A small image deblurring model, trained from scratch.
Model: 1.88M parameters, 32-pixel images, arch unet, activation gelu, widths [64, 128, 128].
Training: 40000 steps, batches of 256.
Data: trained on analogue clock faces, 195000 training examples, 52.5 epochs.
Rows from block 3 of a small image deblurring model, named by matrix and row number. Rows with one number belong to one channel. Each number is 128 + 24 x the weight over its row's rms, rounded and kept within 0 to 255. All counts start at 0.
Before each channel's rows are labels from the 100 images, of 14848, where the channel reaches its highest value: "responds to" is what is common among them. Only what is clearly more common there than usual is listed. The data: analogue clock faces. In brackets: how many of the 100, against the usual share in percent.
# convs0: first 3x3 conv (model.mid.1.convs.0.weight, 128x128x3x3, each kernel summed), inputs 0-127
# convs1: second 3x3 conv (model.mid.1.convs.1.weight, 128x128x3x3, transposed, each kernel summed), outputs 0-127

responds to: hour 6 (26 vs 8.1)
convs0.17 [128 128 128 128 128 128 128 131 128 128 128 128 128 128 128 128 128 128 128 128 128 128 128 128 128 128 128 128 128 128 128 128 128 128 128 128 128 127 128 128 128 128 128 128 128 128 128 128 128 128 128 128   0 128 128 128 128 128 124 124 128 128 128 128 128 128 128 128 128 128 123 128 128 128 127 128 128 132 128 128 128 128 128  97 128 128 128 128 128 128 128 128 128 128 128 128 128 130 128 128 114 128 128 128 128 128 128 128 128 128 128 128 128 128 128 128 128 128 128 128 128 128 128 128 128 128 128 136]
convs1.17 [128 128 128 128 128 128 128 128 128 128 128 128 128 128 128 129 128  28 128 128 128 128 255 131 127 128 131 128 128 112 128 128 127 112 128 128 128 128 128 128 128 128 128 128 127 128 128 128 128 127 128 128 124 123 128 134 128 128 128 129 128 128 128 128 128 128 128 128 127 128 128 128 128 128 128 128 128 128 128 129 128 129 128 128 128 128 129 128 128 128 128 128 128 128 128 128 128 128 128 128 128 128 128 128 128 128 178 128 226 128 128 128 255 128 128 128 128 128 128 128 128 128 127 128 128  79 128 130]

responds to: four ticks (50 vs 24.7)
convs0.116 [128 128 128 128 128 128 128 128 128 128 128 128 128 128 128 128 128 128 128 128 128 130 128 128 128 128 128 128 128 128 128 128 128 128 128 128 128 128 128 128 128 128 128 128 128 128 128 128 128 128 128 128 255 128 128 128 128 128 129 140 128 128 128 128 128 128 128 128 128 128 134 128 128 128 131 128 128 138 128 128 128 128 128  30 127 128 128 128 128 128 128 128 128 128 128 128 128 133 128 128 128 128 128 128 128 128 128 128 128 128 128 128 128 128 128 128 128 128 128 128 128 128 128 128 128 128 128 190]
convs1.116 [128 128 128 128 128 128 128 128 129 128 128 128 128 129 128 128 128 128 128 128 128 128 128 132   0 128 128 128 128 128 128 128 128 142 128 128 128 128 128 128 128 128 128 127 121 128 129 128 128 128 126 128 129 128 129 128 127 128 128 127 128 138 127 128 128 148 128 128 131 130 128 118 122 128 128 128 128 137 128 128 128 128 128 129 127 255 127 128 128 121 132 128 128 128 125 128 128 128 128 128 124 128 131 128 128 128 128 103 128 128 128 128 132 128 128 128 128 129 128 129 128 128 128 128 128 128 128 126]

responds to: numerals (91 vs 25.2)
convs0.103 [128 128 128 128 128 128 128 129 128 134 128 128 128 128 128 128 128 128 128 128 128 164 128 128 128 128 128 128 128 128 128 128 128 128 128 128 128 176 128 133 128 128 128 128 128 128 128 128 128 128 128 128 128 128 128 128 128 128 255 133 128 128 128 128 128 128 128 128 128 128 157 128 129 128 128 128 128 142 128 128 128 128 128  64 128 128 128 128 128 128 128 128 128 128 128 128 128 255 128 128 128 145 128 128 128 128 128 128 128 128 128 128 128 128 128 128 128 128 128 128 128 128 128 128 128 128 128 131]
convs1.103 [131 126 128 152 130 121 128 128 130 127 128 128 128 101 128 127 128 128 132 130 116 126 126 120 128 122 146 128 126 128 130 139 137 129 127 124 129 126 128 125 129 128 128 137 140 128 145 133 128 128 127 128 126 115 127 119 161 122 144 135 128 128   0 128 128 253 127 128 120 128  98 129 127 128 128 127 128 126 128 128 128 255 128 111 118 128 125 140 128 128 130 128 128 128 128 137 128 105 128 140 125 129 130 128 128 128 128 119 128 128 141 128 128 128 128 128 128 128 128 128 138 128 141 128 116 128 192  90]

responds to: dark face (91 vs 34.9)
convs0.63 [128 128 128 128 128 128 128  40 128 128 128 128 128 128 128 128 128 128 128 128 128 255 128 128 128 128 128 128 128 128 128 128 128 128 128 128 128 151 128 128 128 128 128 128 128 128 128 128 128 128 128 128 127 128 128 128 128 128 131 130 128 128 128 128 128 128 128 128 128 128 125 128 128 128 248 128 128 128 128 128 128 128 128 122 128 128 128 128 128 128 128 128 128 128 128 128 128 130 128 128 128 128 128 128 128 128 128 128 128 128 128 128 128 128 128 128 128 128 128 128 128 128 128 128 128 128 128 128]
convs1.63 [128 129 129 135 128   0 128 128 129  92 128 127 128 129 128 128   7 128 125 128 127 164 128 129 128 128 128 127 131 128 121 125 128 128 128 128 131  99 128 129 139 128  13 134 127 128 128 129 135 136 128 132 127 128 128 128 164 128 128 127 128 128 124 130 123 128 128 154 127 128 128 128 128 128 131 127 120 128 155 128 128 128 128 130 128 128 128 128 127 129 129 128 128 105 128 128 127 128 127 129 128 128 129 133 128 124 128 128 128 128 128 130 128 122 128 130 128 130 128 128 126 120 128 128 129 128 131 128]

responds to: numerals (86 vs 25.2)
convs0.7 [128 128 128 128 128 128 128 128 128 128 128 128 128 128 128 128 128 128 128 128 128 128 128 128 128 128 128 128 128 128 128 128 128 128 128 128 128 128 128 128 128 128 128 128 128 128 128 128 128 128 128 128 128 128 128 128 128 128 255 219 128 128 128 128 128 128 128 128 128 128 128 128 255 128 108 128 128 240 128 128 128 128 128 128 128 128 128 128 128 128 128 128 128 128 128 128 128 116 128 128 128 128 128 128 128 128 128 128 128 128 128 128 128 128 128 128 128 128 128 128 128 128 128 128 128 128 128 128]
convs1.7 [148 121 128 122 130 130 128 128 139 127 128 128 127 129 126 129 128 135 128 255 115 128 127 166 126 128 126 128 128 127 127 128 136 127 129 128 128 128 128 139 128 123 128 130  94 130 129 129 142 128 124 127 124 127 121 134 133 100 182 128 128 128 128 128 128 128 128 124 129 130 127  49 128 130 128 127 128 101 128 115 126 129 142 133 128 127 146 140 126 126 120 128 128 128 128 128 128  84 128 111 129  97 128 128 127 119 128 128 128 128  88 132 128 129 128 130 128 128 128 114  91 128 190 142 128 127 255 128]

responds to: minute hand past 3 (25 vs 8.5); minutes: 15 to 19 (25 vs 8.5)
convs0.57 [128 128 128 128 128 128 128 131 128 129 128 128 128 128 128 128 128 128 128 128 128 104 128 128 128 128 128 128 128 128 128 128 128 128 128 128 128 169 128 128 128 128 128 128 128 128 128 128 128 128 128 128 127 128 128 128 128 128 129 131 128 128 128 128 128 128 128 128 128 128 128 128 128 128   0 128 128 132 128 128 128 128 128 133 128 128 128 128 128 128 128 128 128 128 128 128 128 130 128 128 128 128 128 128 128 128 128 128 128 128 128 128 128 128 128 128 128 128 128 128 128 128 128 128 128 128 128 128]
convs1.57 [128 128 128 128 128 127 127 128 126 129 128 128 127 128 128 128 188 128 128 134 128  42 128 128 128 129 129 125 132 128 128 128 128 128 114 128 128 127 128 140 128 128 227 128 128 128 128 128 128 138 128 128 128 128 128 128 128 125 128 128 129 128 128 142 135 128 128 127 128 130 128 128 128 128 111 128 128 128  67 128 128 128 128 128 128 128 128 128 128 128 128 128 128 107 128 128 128 128 128 128 128 128 128 127 116 128 128 128 128 129 128 128 128 124   0 128 255 122 128 128 128 131 128 128 128 128 128 128]